Weights of a small multi-label audio tagger.
Training: 3800 steps, batches of 128.
Data: trained on melodies that start on their tonic, played by one synthesised instrument, 26041 training examples, 18.7 epochs.
Rows from block 5 of a small multi-label audio tagger, named by matrix and row number. Each number is 50 + 10 x the weight over its row's rms, rounded and kept within 0 to 99. All counts start at 0. After the name is the row's rms in percent of the matrix's.
After each channel's rows are labels from the 100 clips, of 14976, where the channel reaches its highest value: "lies over" is the class under the peak. Only what is clearly more common there than usual is listed. The data: melodies that start on their tonic, played by one synthesised instrument. In brackets: how many of the 100.
# c30: last pointwise conv (model.blocks.5.c3.0.weight, 384x384x1), inputs 0-191

c30.188 086:54 45 43 48 58 45 66 36 51 52 48 48 62 42 47 41 59 54 38 48 50 47 45 66 44 37 49 47 62 44 59 51 55 62 42 69 55 71 71 52 40 45 48 56 46 33 47 75 45 47 50 47 54 47 41 29 60 45 42 48 52 24 50 47 55 61 47 65 44 50 34 42 60 60 53 48 50 59 48 71 50 39 50 51 58 28 35 46 44 43 45 53 50 48 47 52 40 42 40 53 54 45 54 29 44 67 48 32 51 79 65 53 49 47 55 45 42 48 44 51 42 47 34 79 53 32 67 57 42 36 46 57 54 61 44 46 51 48 47 61 34 46 37 49 55 54 36 45 38 53 48 62 66 44 52 46 53 59 38 51 31 48 56 48 53 53 47 53 57 55 74 48 43 47 45 60 64 61 49 52 68 40 44 32 47 53 45 39 60 53 42 44
lies over: A#4 (50)

c30.56 069:52 40 44 47 32 43 63 77 39 62 46 49 61 40 40 40 32 30 47 39 58 57 60 49 55 44 48 47 54 62 55 51 49 38 38 59 53 46 47 71 35 46 34 66 50 57 44 45 47 60 54 53 43 82 30 48 59 40 53 56 58 54 44 42 48 49 51 57 51 64 37 57 51 44 49 44 38 55 36 44 39 58 44 49 52 56 51 43 41 54 58 64 39 57 61 50 45 35 46 63 72 35 46 54 65 54 43 50 51 34 79 37 52 48 53 30 62 49 31 61 47 53 54 72 56 61 68 35 41 54 48 84 52 41 42 43 46 44 47 25 59 60 70 35 57 56 45 44 56 74 56 66 54 47 44 53 37 68 64 48 64 47 59 57 49 52 86 52 48 46 47 50 40 35 48 52 40 67 45 39 71 45 62 62 45 55 49 52 46 45 46 50
lies over: A#4 (33); A#5 (27)

c30.213 096:40 38 64 56 41 62 47 49 54 67 51 49 51 39 56 49 32 55 49 50 56 57 58 48 59 41 61 59 40 43 88 54 49 54 57 74 42 54 43 61 55 38 58 47 51 28 46 41 49 57 32 33 46 38 60 57 51 44 66 65 48 65 34 45 51 65 43 56 47 48 37 47 39 54 61 48 63 43 65 50 46 41 54 59 50 59 60 40 60 52 64 50 43 45 40 41 61 61 53 52 46 64 52 51 44 48 75 38 61 55 56 47 61 27 48 83 48 52 39 35 56 36 48 57 41 64 65 53 59 54 50 37 77 54 44 50 46 48 50 36 43 51 68 32 46 55 55 35 37 55 69 30 50 50 47 41 39 78 54 54 50 50 46 57 43 63 33 47 46 56 57 49 46 54 54 57 63 48 70 41 35 50 47 50 47 70 57 46 46 53 53 55
lies over: B3 (32)

c30.232 083:54 42 55 48 40 43 47 55 30 57 51 48 46 46 60 53 58 40 46 45 88 49 53 53 50 36 49 52 47 49 42 38 39 63 66 69 52 47 50 53 56 48 49 48 65 51 50 53 32 44 64 46 53 47 54 58 44 59 62 60 37 47 52 42 39 54 63 44 44 56 53 54 46 52 36 50 42 60 42 50 50 43 47 62 59 49 42 57 36 40 34 50 41 48 37 30 61 55 54 50 43 35 57 57 57 48 40 44 52 38 23 71 55 45 48 48 52 47 47 62 21 48 44 50 41 61 45 78 56 41 51 29 53 66 54 47 58 46 49 48 65 46 62 33 50 60 62 46 57 53 38 57 54 72 50 44 62 55 85 48 51 33 46 43 60 61 50 54 34 46 51 59 45 53 40 57 49 47 66 62 51 33 49 45 48 46 55 42 48 42 40 59
lies over: B4 (32)

c30.281 095:47 50 51 29 43 49 58 64 58 72 43 53 35 65 61 38 59 60 53 58 44 52 65 45 37 52 65 44 68 50 41 34 49 56 42 56 61 35 51 74 45 38 34 71 52 54 30 41 50 36 48 44 31 64 42 46 44 53 56 50 50 62 58 36 31 26 76 33 51 43 58 52 57 50 58 48 47 46 58 64 47 50 48 45 73 63 56 47 57 55 56 51 51 45 78 51 78 49 46 59 57 61 48 51 44 56 57 42 34 40 69 43 45 50 54 40 46 48 60 62 44 45 44 71 35 55 45 75 57 58 50 52 55 48 53 63 47 44 36 45 46 35 46 48 64 38 57 55 52 57 55 55 46 59 50 47 45 42 81 41 48 68 44 57 49 58 48 37 36 63 57 75 45 45 59 50 57 55 72 59 47 48 41 56 47 50 54 46 54 39 54 56
lies over: B3 (31); B4 (29)

c30.291 114:64 32 40 50 41 48 43 73 62 53 30 59 59 49 62 34 27 54 51 46 52 33 55 76 25 77 19 46 64 46 40 49 49 30 57 55 44 43 51 47 61 52 44 42 48 42 52 58 38 47 70 54 58 58 53 60 73 57 53 72 73 35 43 58 42 42 48 55 62 53 39 66 39 52 41 43 46 42 40 51 52 35 56 52 37 52 45 62 55 60 20 66 67 63 36 46 56 41 52 52 53 42 48 59 51 51 46 54 57 48 65 59 60 39 35 41 46 33 50 46 40 44 51 47 53 40 48 54 61 55 63 41 55 52 53 44 49 40 53 62 53 59 60 50 62 42 40 39 45 51 51 46 54 53 51 64 53 54 65 41 52 63 61 48 57 52 63 62 50 50 48 47 44 40 59 49 62 40 50 47 51 67 49 56 48 56 60 52 51 52 51 36
lies over: no note (71)

c30.67 104:52 42 55 59 58 40 48 63 71 50 43 62 38 52 53 48 50 40 66 60 44 40 37 63 38 45 36 42 36 40 39 70 66 56 49 41 49 55 37 63 56 57 53 48 63 33 58 50 67 58 44 42 42 44 52 52 50 53 56 67 64 51 51 43 62 39 63 54 64 59 50 56 40 59 41 72 38 53 68 35 65 50 49 42 31 58 41 42 29 40 59 42 69 51 45 55 56 44 51 71 48 60 53 32 44 56 53 34 59 53 47 45 57 50 56 58 54 49 36 62 59 62 56 63 45 54 70 56 60 56 40 46 41 40 41 51 50 45 21 67 34 66 34 43 40 60 59 47 43 60 54 46 51 64 53 39 36 44 48 57 47 54 44 56 35 53 42 74 72 45 58 47 49 49 60 45 53 39 48 59 70 48 49 40 58 49 62 52 63 41 50 53
lies over: G#4 (30)

c30.311 092:51 32 54 47 65 45 54 43 52 52 53 49 61 56 24 51 49 33 54 59 54 56 51 57 50 55 47 46 38 45 34 53 41 50 45 52 64 75 33 38 52 65 36 44 51 72 38 62 50 53 43 66 61 53 56 35 42 42 59 51 50 74 50 56 61 56 34 41 50 57 63 59 33 52 59 43 45 50 34 63 44 44 37 42 47 44 56 54 35 59 50 48 38 39 46 48 39 46 40 59 48 55 38 55 51 42 50 51 49 56 75 46 48 46 44 45 41 38 46 70 32 64 46 46 45 41 59 37 45 41 50 23 47 54 59 39 51 49 35 37 53 47 70 58 54 46 48 76 57 74 43 59 28 52 40 38 65 67 51 53 54 49 47 53 48 39 56 54 62 36 39 37 53 41 42 49 36 48 59 61 73 56 46 58 44 57 34 66 41 69 57 72
lies over: A#5 (29); A#4 (27)

c30.159 102:52 37 37 65 57 44 46 51 54 50 48 59 58 46 42 40 58 75 58 67 57 30 50 46 38 53 61 49 87 47 47 70 57 41 55 50 45 46 17 43 62 44 88 29 54 50 50 45 55 39 73 58 36 45 69 41 47 63 56 89 54 44 54 46 45 64 62 55 50 52 54 57 51 34 45 49 37 80 55 61 52 54 55 40 52 56 59 59 55 46 34 47 32 49 66 67 45 41 43 39 52 61 51 62 56 68 43 57 35 45 60 47 34 60 49 38 46 53 46 42 56 48 48 35 48 35 49 51 38 53 49 60 36 50 54 50 47 44 64 45 63 59 49 45 51 52 50 47 31 50 51 67 61 46 44 54 54 60 53 54 54 61 44 40 62 58 66 64 50 51 34 73 43 59 57 61 54 68 37 54 67 48 48 36 55 47 71 33 58 50 40 46
lies over: D#3 (45)

c30.320 069:51 49 50 61 41 64 50 56 45 50 32 59 60 56 63 47 54 57 41 35 65 50 43 48 46 48 52 50 58 52 43 65 53 66 50 57 40 42 46 58 61 43 49 34 62 49 43 47 47 42 39 44 43 43 48 54 59 51 56 40 32 55 46 46 38 51 72 55 48 43 41 59 57 49 62 44 46 56 35 54 38 43 39 53 59 52 44 45 38 54 45 51 36 41 52 53 46 52 50 54 37 70 42 66 50 46 56 49 47 58 47 70 47 40 53 57 57 49 58 43 53 51 58 41 61 69 49 71 45 47 52 49 29 41 47 55 93 47 41 59 38 59 46 65 70 62 55 65 40 68 51 58 31 68 43 36 48 50 76 50 54 55 66 45 50 79 45 50 29 55 69 51 45 55 41 43 63 52 73 39 71 36 36 52 40 44 49 50 59 42 51 63
lies over: B4 (27)

c30.203 106:48 38 38 39 60 56 43 33 49 74 48 44 54 57 64 62 40 43 52 67 54 55 51 39 44 48 42 54 78 58 37 20 45 28 46 38 41 62 46 44 63 57 51 39 53 46 54 46 50 41 61 48 47 41 44 67 48 60 39 61 50 60 41 37 46 69 55 54 34 59 50 65 38 66 59 68 60 71 68 58 60 46 65 46 47 41 35 39 49 43 55 68 47 48 36 33 41 52 46 43 44 58 38 54 63 59 59 51 54 65 59 61 62 38 64 72 56 37 56 54 48 61 45 57 63 37 54 61 44 48 62 70 55 42 55 52 51 35 47 51 49 56 41 55 46 32 40 62 55 68 47 43 58 46 46 45 63 43 39 70 39 47 67 42 49 49 58 53 46 67 47 50 41 53 41 56 36 33 58 39 58 54 62 50 57 59 45 67 34 62 49 48
lies over: D#3 (27)

c30.296 104:35 57 71 59 50 58 48 27 73 35 59 48 37 60 64 44 39 78 51 66 64 54 65 48 44 61 31 38 64 45 34 37 38 65 58 64 46 58 45 73 31 51 52 29 68 49 44 56 57 49 24 51 61 36 43 32 34 37 46 59 66 39 49 46 57 55 41 48 29 51 38 57 61 56 53 47 59 36 50 56 40 65 56 43 55 43 55 34 64 37 47 55 30 61 47 46 51 50 52 57 48 44 49 65 53 51 45 51 58 57 52 31 54 54 49 46 59 43 52 57 49 42 38 36 45 57 49 39 57 45 70 60 54 85 50 54 41 61 43 43 50 48 42 51 55 59 58 38 50 57 48 44 43 64 64 32 43 63 54 30 44 48 53 39 50 57 43 50 51 53 46 66 54 40 46 53 47 45 52 44 52 47 45 40 51 57 50 38 48 44 53 34
lies over: G#4 (25)

c30.294 106:61 64 67 36 41 58 55 78 49 55 34 46 57 38 41 49 70 57 52 61 49 43 40 40 44 50 32 44 60 70 49 34 45 55 55 55 67 53 60 55 62 44 56 49 58 42 27 59 39 50 61 53 53 43 63 55 43 60 49 57 50 52 57 85 67 22 31 33 32 62 53 42 36 47 46 40 63 57 59 48 65 53 49 55 56 52 55 53 56 39 50 49 56 55 54 38 58 42 45 40 60 49 37 60 58 48 56 34 49 56 42 48 37 73 61 38 43 49 43 49 52 45 73 59 46 45 57 44 50 49 42 62 32 50 59 42 65 21 48 53 60 45 51 38 53 40 47 53 74 32 59 60 41 48 67 61 34 39 50 66 43 64 51 53 48 55 40 47 52 60 37 43 55 69 50 40 48 42 54 55 59 55 40 63 65 53 46 55 38 50 44 61
lies over: G#5 (33); G#4 (31)

c30.267 081:41 43 39 41 50 36 55 41 47 47 41 58 35 62 56 39 53 39 43 74 43 45 37 44 56 55 46 48 58 46 43 53 43 49 51 45 43 33 57 56 47 58 46 37 42 55 54 58 51 53 43 48 47 52 43 59 62 40 87 42 76 52 58 40 49 63 55 49 52 39 50 45 45 51 46 67 22 41 64 41 57 56 49 52 47 60 50 35 50 60 44 49 52 54 43 38 52 50 45 47 46 48 52 56 49 63 54 56 56 47 45 61 48 91 52 46 42 56 46 76 52 39 57 49 42 72 42 47 49 71 53 45 55 65 47 38 64 45 54 65 56 44 63 54 46 43 50 44 50 50 38 50 37 46 51 57 46 44 46 58 50 56 44 49 51 33 50 52 64 47 47 42 42 56 60 52 59 66 42 60 52 34 47 49 34 49 50 65 58 65 43 40
lies over: G#4 (33)

c30.191 088:51 60 62 46 54 50 55 56 46 48 65 54 62 24 60 52 56 56 95 66 51 72 50 42 51 46 56 50 40 45 56 56 57 63 46 45 47 48 40 33 59 49 43 46 36 49 51 53 27 61 41 32 36 40 51 61 46 49 49 50 49 43 52 51 38 53 32 46 55 54 54 48 70 70 41 55 56 52 52 63 34 46 36 46 62 70 36 55 52 38 50 52 67 45 32 57 61 45 36 54 49 60 29 68 36 53 74 59 48 42 48 56 53 48 60 46 45 37 44 52 55 36 54 42 41 51 55 42 52 50 51 51 52 50 50 57 48 32 55 67 32 43 40 47 63 65 62 68 41 52 55 46 48 55 59 48 57 57 46 31 54 41 54 46 57 33 60 51 64 47 50 48 47 74 61 54 68 42 55 48 42 49 55 47 47 47 54 35 60 57 57 55
lies over: C#5 (29)

c30.250 105:45 57 66 59 37 35 56 41 46 50 51 35 65 31 47 74 52 45 37 61 55 49 56 60 53 39 57 36 42 55 40 51 50 49 43 55 47 44 38 45 36 68 45 60 52 48 35 43 50 43 44 45 50 57 44 35 47 64 46 35 48 44 72 45 35 52 52 42 45 44 59 60 48 35 49 51 47 49 47 52 40 50 57 37 51 64 73 61 42 62 57 45 51 52 57 60 60 33 32 42 51 26 46 49 59 56 52 58 52 64 44 54 44 48 58 34 58 47 57 59 36 33 56 45 61 53 45 43 51 68 64 56 45 53 44 61 53 59 59 48 58 48 45 37 47 53 51 28 45 55 45 51 47 56 54 52 50 49 49 42 43 51 58 40 51 29 52 38 40 49 43 55 65 48 53 38 38 61 43 44 49 47 51 28 60 51 36 48 54 45 41 49
lies over: F4 (33)

c30.169 097:68 50 19 54 36 40 69 46 52 42 47 66 55 57 54 49 49 68 85 62 60 48 62 60 35 45 50 40 63 42 46 48 51 58 65 39 35 66 63 45 34 45 44 34 39 25 51 39 38 61 55 69 52 45 57 57 64 44 66 46 54 60 48 52 43 51 35 41 61 51 83 41 51 51 53 58 21 37 56 46 45 49 63 50 59 53 46 23 53 58 45 24 34 44 69 49 28 49 47 40 46 37 30 46 45 41 53 43 50 45 44 54 57 99 44 47 41 46 59 77 53 52 60 45 46 54 38 54 49 64 41 42 55 72 53 49 53 39 52 54 54 60 62 49 48 45 49 50 42 44 43 51 40 56 82 48 48 59 58 59 49 43 63 56 40 57 43 50 63 46 44 53 43 52 38 57 41 44 48 71 43 27 51 53 48 47 60 65 47 46 48 43
lies over: G#4 (28)

c30.301 085:49 47 56 56 60 50 37 43 50 63 57 44 49 31 44 51 65 49 56 68 54 41 48 51 45 48 55 67 56 56 49 45 45 40 39 46 51 43 49 54 51 62 54 48 58 48 62 52 47 48 47 58 62 52 50 47 47 57 55 70 42 66 44 48 47 40 29 47 49 50 60 49 59 49 59 45 61 45 54 59 65 53 44 36 57 74 49 37 32 50 43 47 37 37 63 46 52 58 57 54 40 38 54 61 56 59 41 71 53 55 71 52 51 34 55 71 55 41 34 48 50 56 58 56 42 48 68 45 34 45 42 53 61 46 39 58 55 51 49 46 51 43 57 61 46 45 57 34 38 60 52 48 49 39 45 48 51 55 46 69 77 46 49 47 59 51 24 47 35 34 59 28 47 48 38 65 50 37 47 40 75 49 47 58 48 57 54 43 80 53 38 43
lies over: A#5 (25)

c30.179 087:66 50 46 80 54 54 73 65 50 48 42 62 59 64 41 36 53 56 65 58 77 33 54 55 42 43 42 67 43 48 61 50 69 58 76 52 51 50 40 52 51 35 61 50 41 56 63 35 40 42 41 43 52 63 45 56 44 55 49 56 57 59 39 37 50 60 55 44 40 43 43 28 46 53 42 67 53 50 60 54 35 40 59 55 48 52 34 59 47 52 45 55 30 42 56 44 36 55 50 60 53 58 52 41 36 56 46 52 50 56 59 52 36 55 59 61 39 31 55 31 63 50 46 45 42 56 45 53 37 80 65 59 57 63 42 54 56 42 47 46 52 49 52 77 42 57 52 53 36 49 55 53 23 59 57 54 39 61 46 36 37 50 60 59 64 56 57 56 46 54 47 47 43 53 57 54 58 50 46 45 49 59 38 64 58 52 63 50 47 49 39 66
lies over: B4 (30)

c30.61 100:44 64 55 44 51 58 53 35 39 34 50 44 50 62 45 61 51 60 55 49 30 53 68 45 53 49 39 34 39 32 42 59 61 42 38 41 53 63 47 44 37 62 45 65 48 38 52 42 40 47 37 47 43 53 41 41 53 68 54 52 48 64 46 51 63 38 57 40 43 70 36 36 56 46 88 41 48 73 45 54 63 35 52 55 55 57 86 55 44 52 53 55 74 46 37 61 54 58 57 69 45 48 57 49 54 58 50 42 66 50 36 62 45 40 42 44 59 46 37 50 60 67 37 41 50 61 45 36 45 47 35 55 30 55 61 55 63 30 66 67 42 49 53 45 63 58 72 53 49 60 50 61 52 44 32 42 51 61 53 47 59 56 51 58 59 70 54 64 59 46 46 42 65 40 53 68 54 57 45 47 59 60 55 61 39 52 73 66 38 36 50 58
lies over: no note (92)

c30.255 103:65 42 45 59 55 41 58 58 50 45 53 47 45 40 51 45 44 64 34 63 40 32 44 56 49 50 34 42 37 51 55 56 49 59 44 71 59 64 34 38 49 55 59 50 41 49 55 45 32 34 52 52 46 52 59 21 46 42 50 47 46 55 38 51 32 47 50 39 43 45 44 61 48 39 26 51 42 59 60 61 40 48 54 53 39 49 56 54 42 42 50 43 44 47 47 56 64 40 47 59 57 43 33 39 66 48 57 64 54 49 65 50 34 58 52 58 38 65 51 47 64 61 35 39 64 50 40 59 40 64 41 59 71 42 37 76 45 41 53 56 47 57 45 54 28 55 48 45 49 44 40 43 51 44 50 34 58 72 60 49 50 46 60 55 60 51 62 42 40 46 44 57 57 52 41 69 43 72 53 51 48 72 55 76 51 63 42 61 37 34 76 51
lies over: B3 (30)

c30.358 073:36 39 48 53 47 54 35 70 57 52 59 38 54 49 49 42 48 44 39 48 82 55 57 62 46 36 48 37 45 63 41 49 46 58 60 65 49 42 48 36 37 52 54 57 51 46 35 48 24 43 72 43 30 60 61 47 61 58 45 46 47 50 45 54 40 41 72 37 52 44 66 37 47 34 44 49 41 41 51 64 54 54 48 48 55 42 47 55 45 45 50 34 49 43 67 53 49 38 35 54 42 76 44 55 44 55 46 58 55 46 60 69 50 51 46 67 52 42 54 52 53 45 53 40 52 62 49 59 57 57 61 54 57 44 48 70 76 47 48 59 49 53 47 79 62 58 48 50 54 55 54 50 47 47 34 52 72 53 62 60 67 82 50 56 51 79 33 42 47 61 60 51 57 56 57 42 35 49 78 40 62 52 57 45 55 52 57 43 53 46 51 58
lies over: B4 (28); B3 (25)

c30.285 087:48 50 40 38 56 36 65 36 52 43 24 32 58 72 51 54 48 63 54 42 48 59 35 60 52 46 57 48 43 37 45 60 50 38 37 46 51 56 80 50 48 60 55 56 49 28 43 65 34 51 56 42 42 43 52 22 70 66 41 50 46 46 61 48 21 47 61 54 64 45 42 45 65 33 35 44 37 48 60 45 30 44 39 44 46 31 48 41 63 68 49 59 57 69 62 46 60 48 41 47 36 67 46 45 35 57 51 53 47 40 67 71 62 33 50 44 46 54 49 56 38 60 48 44 45 52 43 89 33 60 55 47 52 45 34 54 61 65 47 51 48 43 42 44 63 50 46 44 46 66 40 57 55 64 52 57 52 50 66 44 42 47 47 37 36 74 50 45 45 61 40 51 53 49 62 59 55 50 64 51 45 60 40 64 50 51 70 56 64 40 71 50
lies over: B3 (39); B4 (25)

c30.345 086:66 42 39 48 62 28 36 54 38 41 80 45 43 53 53 42 41 60 56 79 53 52 48 53 68 48 54 40 72 53 54 43 42 42 47 51 41 69 66 52 60 53 60 49 33 53 43 50 56 41 45 45 39 58 49 48 59 40 74 63 48 65 40 41 65 59 52 35 52 32 50 57 72 70 59 34 48 54 53 31 45 61 41 39 42 59 50 49 47 59 52 51 52 69 54 53 46 67 43 56 51 59 34 62 55 45 45 56 30 41 35 54 56 64 36 45 49 62 64 60 46 59 36 53 40 48 56 65 52 42 69 64 58 54 41 74 44 46 36 37 65 44 75 52 44 45 65 44 55 72 42 51 38 47 43 56 58 39 48 47 36 45 51 54 59 46 50 57 58 40 58 47 58 57 41 61 49 73 49 58 34 29 44 63 48 32 40 68 46 53 57 52
lies over: G#4 (25)

c30.195 100:31 43 82 23 51 51 61 39 58 54 34 27 46 74 54 43 54 47 47 41 44 56 51 62 47 46 56 66 36 32 42 59 48 34 56 48 54 50 48 53 66 41 63 60 45 47 32 39 42 67 31 51 35 39 40 54 56 45 68 50 63 50 53 48 36 43 49 46 58 36 54 49 61 43 47 50 66 41 64 49 59 74 57 45 44 61 53 53 40 58 43 45 40 54 59 43 52 40 42 52 45 51 39 43 64 39 54 61 48 39 35 42 57 75 56 50 55 51 35 30 45 45 41 43 38 52 51 41 51 51 63 40 51 49 57 51 52 42 43 47 60 51 53 45 48 51 49 43 54 54 45 38 40 49 45 51 64 55 55 43 43 45 56 55 61 56 47 49 49 40 63 45 48 48 59 28 56 53 49 69 67 53 65 47 49 48 65 50 66 51 52 42
lies over: G#4 (55)

c30.172 099:36 41 52 46 52 66 50 48 69 56 54 63 48 50 49 48 58 57 41 51 22 56 62 61 51 33 48 29 38 32 78 45 56 55 37 53 59 55 49 50 43 48 39 72 47 83 64 72 53 54 40 79 58 42 52 43 48 52 42 51 41 33 83 47 68 41 70 59 59 49 43 50 39 76 55 39 47 74 54 61 63 55 39 59 72 46 66 50 73 55 52 51 53 35 28 49 59 47 53 50 53 54 59 47 55 62 43 57 45 56 48 60 39 43 58 55 47 48 53 53 47 54 61 50 41 48 47 47 55 55 63 49 66 54 66 53 37 37 50 42 48 40 56 53 39 53 57 41 43 56 49 50 43 44 55 54 51 53 72 42 64 65 61 44 38 51 41 41 26 58 58 56 58 57 61 49 30 53 61 64 35 57 47 53 41 53 56 57 61 49 34 42
lies over: B3 (28)

c30.222 098:73 57 37 71 46 49 70 47 42 56 52 56 47 43 47 39 62 65 56 46 56 52 54 55 56 40 52 59 39 52 39 41 42 77 28 53 39 64 41 53 55 45 52 43 52 46 57 41 76 57 47 45 68 36 62 55 65 50 55 34 38 33 68 35 46 52 46 46 43 63 60 49 37 38 52 37 44 22 40 33 54 50 47 57 51 54 45 49 55 44 49 46 44 38 45 58 53 38 55 38 66 48 44 30 52 47 50 54 47 51 55 67 51 61 45 57 43 41 60 64 54 45 43 47 40 40 49 48 48 62 58 70 64 48 48 45 53 41 43 48 55 43 53 33 42 53 77 51 48 73 37 62 69 38 58 60 63 49 51 42 53 48 48 49 33 46 46 59 45 67 48 57 67 50 52 49 61 51 47 66 57 59 58 48 59 42 57 42 55 51 46 47
lies over: A#5 (35); A#4 (33)

c30.166 114:67 52 36 26 51 81 47 72 47 65 59 44 51 35 52 45 48 54 33 48 44 41 48 33 51 61 45 32 50 50 45 29 70 63 49 34 37 53 79 43 23 33 44 59 29 52 62 76 68 52 75 66 41 36 57 54 47 34 54 62 60 43 52 53 67 80 68 43 42 71 35 28 46 27 61 54 45 55 46 64 55 41 56 64 46 40 50 45 33 45 66 64 89 27 43 55 44 43 57 57 56 45 39 52 50 45 58 47 42 53 44 51 62 47 60 56 52 62 49 49 50 59 59 60 56 54 49 46 56 50 51 44 48 54 61 49 45 57 49 39 30 58 55 50 46 38 49 53 57 39 54 52 55 59 58 46 50 50 59 46 51 39 52 51 48 49 46 52 40 48 49 55 55 60 54 57 45 70 60 57 58 42 52 33 40 33 62 55 55 59 64 44
lies over: no note (84)

c30.167 095:54 46 62 47 55 43 51 51 46 39 47 39 56 66 56 50 40 46 50 46 52 47 53 56 54 41 45 37 40 48 44 42 52 50 57 52 55 45 38 52 41 49 52 53 51 44 47 51 42 45 58 42 47 49 60 45 45 44 55 33 58 34 45 45 47 42 37 61 50 41 51 54 45 39 51 53 53 45 49 64 47 68 42 49 42 49 41 51 52 53 55 57 46 46 59 37 47 53 28 57 33 58 65 59 63 52 52 56 25 49 39 53 48 45 62 39 57 45 60 49 24 48 37 51 53 40 35 50 27 41 59 48 47 45 48 55 53 45 42 47 50 31 34 53 63 53 55 53 58 63 57 62 49 48 40 67 55 39 48 56 37 49 35 67 46 47 59 70 43 58 45 43 59 33 44 53 50 42 41 54 60 49 37 42 36 43 58 41 30 68 44 62
lies over: no note (91)

c30.338 098:45 56 63 40 52 28 51 44 58 55 42 51 58 74 46 37 42 31 47 54 53 48 46 67 36 55 52 40 66 55 31 52 38 58 36 52 45 57 46 62 30 40 52 62 62 50 61 35 50 53 49 33 47 56 60 46 73 62 67 52 59 61 49 46 50 54 57 61 60 43 60 47 63 64 56 51 55 67 52 61 34 60 59 51 44 53 48 49 32 43 36 49 34 55 51 56 52 51 51 52 62 56 41 37 29 47 58 49 28 61 32 48 56 47 42 34 55 56 27 49 54 46 49 39 59 52 64 39 50 57 52 34 53 37 33 64 62 34 43 43 41 36 54 32 44 55 48 64 50 71 61 62 44 50 58 73 60 40 58 47 70 52 51 60 41 33 66 40 40 71 62 53 50 56 37 49 30 35 45 54 46 46 50 48 44 62 34 55 53 52 45 57
lies over: A#4 (34)

c30.127 085:42 67 57 63 50 80 51 54 31 42 39 44 39 52 50 45 35 69 55 39 55 55 46 64 46 65 34 37 33 39 50 80 46 57 45 80 36 40 46 55 58 37 59 40 40 43 40 44 55 54 51 45 40 61 58 33 56 47 55 47 52 35 57 47 45 40 75 49 60 49 52 37 32 50 54 64 76 44 41 47 57 44 38 52 77 52 57 63 47 48 30 52 53 39 49 33 71 38 37 50 36 59 42 45 44 52 33 57 58 42 39 50 52 35 53 72 66 46 44 58 54 59 50 34 60 63 50 78 52 56 52 53 55 55 54 50 70 57 52 46 46 45 40 51 43 55 50 57 35 65 69 43 56 79 51 37 56 57 68 41 44 72 53 37 52 59 43 55 38 43 68 55 46 52 52 52 66 36 70 70 49 58 41 39 47 59 50 58 45 33 38 46
lies over: B4 (30); B3 (25)

c30.216 089:40 55 59 37 49 48 41 50 39 60 54 57 42 33 55 28 61 60 51 48 76 50 60 51 33 58 67 41 67 57 47 34 47 50 51 48 41 39 44 39 36 74 41 45 61 55 42 29 49 30 60 40 49 57 68 48 30 55 52 41 39 67 60 53 51 62 54 34 50 63 48 53 63 53 63 49 67 32 52 89 51 52 53 45 50 44 47 47 66 79 50 64 47 49 61 56 42 42 39 51 32 74 61 74 56 64 54 52 65 48 36 51 57 57 48 43 45 54 59 55 53 53 57 40 53 53 29 76 52 60 56 31 61 43 60 46 46 53 54 46 62 57 44 49 52 40 46 35 53 53 52 53 63 48 30 54 48 54 41 57 49 51 75 55 45 55 53 42 52 61 45 59 40 50 36 43 35 40 76 64 52 45 43 52 50 42 59 42 44 43 38 48
lies over: B4 (28); B3 (26)

c30.247 108:59 33 73 36 44 46 73 51 42 49 53 43 55 42 39 69 46 72 64 50 41 42 57 43 41 62 59 58 36 68 56 58 60 67 66 33 52 47 42 54 61 64 51 56 23 50 64 54 55 61 54 49 51 63 45 60 51 77 45 33 55 46 20 49 30 45 44 35 62 43 49 57 31 32 52 35 32 50 68 62 48 51 36 48 54 38 53 56 39 56 35 44 62 46 68 46 47 42 67 54 63 59 38 44 44 51 57 51 55 49 55 41 47 48 45 51 47 60 63 36 53 31 54 67 47 47 61 34 52 54 56 60 42 51 50 51 59 47 45 38 69 63 52 63 50 48 59 63 56 47 37 59 47 42 49 47 49 44 52 47 40 44 45 48 42 60 58 52 47 49 56 50 53 55 63 44 58 46 60 36 36 52 55 64 47 52 38 67 50 59 54 55
lies over: no note (83)